config.toml
encoder_arch = "ecapa_tdnn"
model = "contrastive audio-text model"
dataset = "simulated sounds of rotating machines with and without faults"
train_examples = 39062
gain_aug_db = 10
time_shift_ms = 50
n_mels = 40
hop_length = 160
input = "mfcc"
spec_augment = false
win_length = 512
tokenizer = "char"
vocab_size = 31
loss = "softmax"
embed_dim = 256
encoder_norm = "batchnorm"
encoder_activation = "silu"
encoder_depths = [12]
encoder_kernel_size = 5
encoder_stem = "single"
encoder_widths = [128]
text_encoder_causal = false
text_encoder_width = 256
text_encoder_layers = 8
text_encoder_norm = "layernorm"
text_encoder_norm_position = "post"
text_encoder_activation = "relu"
text_encoder_mlp_ratio = 4
text_encoder_head_dim = 32
text_encoder_fused_qkv = false
text_encoder_bias = "none"
text_encoder_qk_norm = true
text_encoder_parallel_block = false
text_encoder_inner_norm = true
text_encoder_positions = "rope"
init = "xavier_uniform"
residual_init = "none"
optimizer = "soap"
beta2 = 0.99
learning_rate = 0.0024
beta1 = 0.95
shampoo_beta = 0.99
eps = 1e-08
precondition_frequency = 32
max_precond_dim = 512
one_sided = false
adamw_lr_other_params = 0.00074
max_grad_norm = 1.0
max_steps = 7400
batch_size = 256
epochs = 48.5
lr_schedule = "wsd_sqrt"
decay_fraction = 0.2
final_lr_fraction = 0
warmup_steps = 740
weight_decay = 0.1
adamw_weight_decay_other_params = 0.01
Rows from block 2 of the audio encoder of a small contrastive audio-text model, named by matrix and row number. Each number is 128 + 24 x the weight over its row's rms, rounded and kept within 0 to 255. All counts start at 0. Numbers have three digits each.
After each channel's rows are labels from the 100 clips, of 14848, where the channel reaches its highest value: "loudest" is the band of the loudest frequency at the time of the peak. Only what is clearly more common there than usual is listed. The data: simulated sounds of rotating machines with and without faults. In brackets: how many of the 100.
# c30: last pointwise conv (encoder.blocks.2.c3.0.weight, 128x128x1), inputs 64-127

c30.41:142144107095106150144164118153097104110152132150123092140084124135121108097132123102118142163072143131154115121115133116133147144092173117097132091101164146125124137128130118068162085143110083
loudest: 1000 to 2000 Hz (36)

c30.48:151123131095147120132165147147088140148172106163172140132107168127099116108146207151106111165140174152109088095129134104125104153151099123119147102144162123102159118107099144127142103121169156
loudest: 500 to 1000 Hz (42)

c30.68:135168130121114113173133113125113124155103126134174111159116173131095128102145149135101106151104110120081148076119114165136176122120103162158133151132093113159137154113096143149144121129099122
loudest: 1000 to 2000 Hz (35)

c30.127:151128181156128094117081092086089162160171136123127103122111159140105119089139117139101088154128136106137102124109101145126137166108106124100115105144152107139139122090107111152119139123110107
loudest: 1000 to 2000 Hz (32)

c30.30:145112143107149159110104152127145095114113109098127178140156099148106129128105120135127133139121127097142127105109111108095114098126162116100130103149079134170173148095073102109149145124147154
loudest: 250 to 500 Hz (33)

c30.45:131131111119138141137110138125124152124120089062145104148092103083094123098156092101151147106132119144134131118151115096097102175112107159160203093134108163081094161124094134110146123108098124
loudest: 2000 to 4000 Hz (26)

c30.54:151117130097098116093160142121119168153139136127121173130136105142120089125114135138134102129145083162108105097090081121153149110096094116139114139138105102122130111114147170176112130102091114
loudest: 1000 to 2000 Hz (30)

c30.57:079119137129125115126110116095093152133106144107110119086116098130137109099096170083089098127147079113125119107158116138144115115152109115119124128154127149118114119091123173110106141093131078
loudest: 250 to 500 Hz (47)

c30.64:122101126148151123130127156152135152107156142146141142174141158170104111108136167149119167156170145119076126087087134096138158106128087135139115141138091062092072148079086115159123085107148117
loudest: 1000 to 2000 Hz (32)

c30.11:133118129152089172122075129099105116089159142133156097135101122104136091130134134110141141119127119089138169103129103143113155160089120130114137115166146180107134172169127147166101131151105105
loudest: 500 to 1000 Hz (30)

c30.76:118127117074091161133142109127164149128117132137135128144115147112155118114098122129104105149143089136132097126124120088120129121140102125143093103106136120079128153145152088091122135119097143
loudest: 250 to 500 Hz (54)

c30.2:085160101108135091082141125169139112108124143132108108135164114123180154122123152149161147124137104058183129141093137118158181127162117108132123135116110107129100087109124090155125108085124079
loudest: 500 to 1000 Hz (32)

c30.82:061167106168143139160121133133089092088103084112116142128122128118127141120139130138095125141140164126143119128090160122130132142100126156132153091137136144093116155153120114130125124161163099
loudest: 250 to 500 Hz (29)

c30.18:133148143124105148157111119105147114103107123081131107105108126108119090120102169137141106156110085132110086114126110181143152126097116163132140128141123122117107124126096123124123132129119111
loudest: 2000 to 4000 Hz (32)

c30.44:123111156123085107107136152105113126085121136111050137204128141089133123130108095110115095142134135128112147150122170142126125128096160103093131111078141145106098136121140157134111159139138107
loudest: 500 to 1000 Hz (32)

c30.17:092134124111089121115129095116144124146161130092135133144110115141130123135122177151130121143158089109174150129081089110131077115131163133131118152075094159138112087126120097128130110092120148
loudest: 250 to 500 Hz (34)

c30.113:115160091124156176106092105120138133149142106109097106143151137127161097091150108156139131116148126200165131111126102158097092098102113099099147193118133141104125124107093163101137111131115118
loudest: 250 to 500 Hz (28)

c30.93:131080132095143102143118119131083067137118139147191157154106135120146130158125136120118141153162119131103121116118128131147105123135110140149094113169146128179109179099127159140115136103163149
loudest: 500 to 1000 Hz (32)

c30.81:164131155189144130094148115120082109088126205149121094124117108106133132123133120157136150124130119126100162110147153136096105142088137153117131069122123117129121127119131141147157154174150107
loudest: 250 to 500 Hz (33)

c30.102:132107148144128130083142149149067112119134129102124103128092118111127120114134108110149101124167172115151106111136093126072092125082115143106096106112120152151085120111105116085122135213137078
loudest: 250 to 500 Hz (36)

c30.21:123083145131147104109120101157129181180151102125083135132109152079121126152092135118159142113130114111168132155089129073132117104115093137126170154132084102127109105072112105121117092114099109
loudest: 500 to 1000 Hz (39)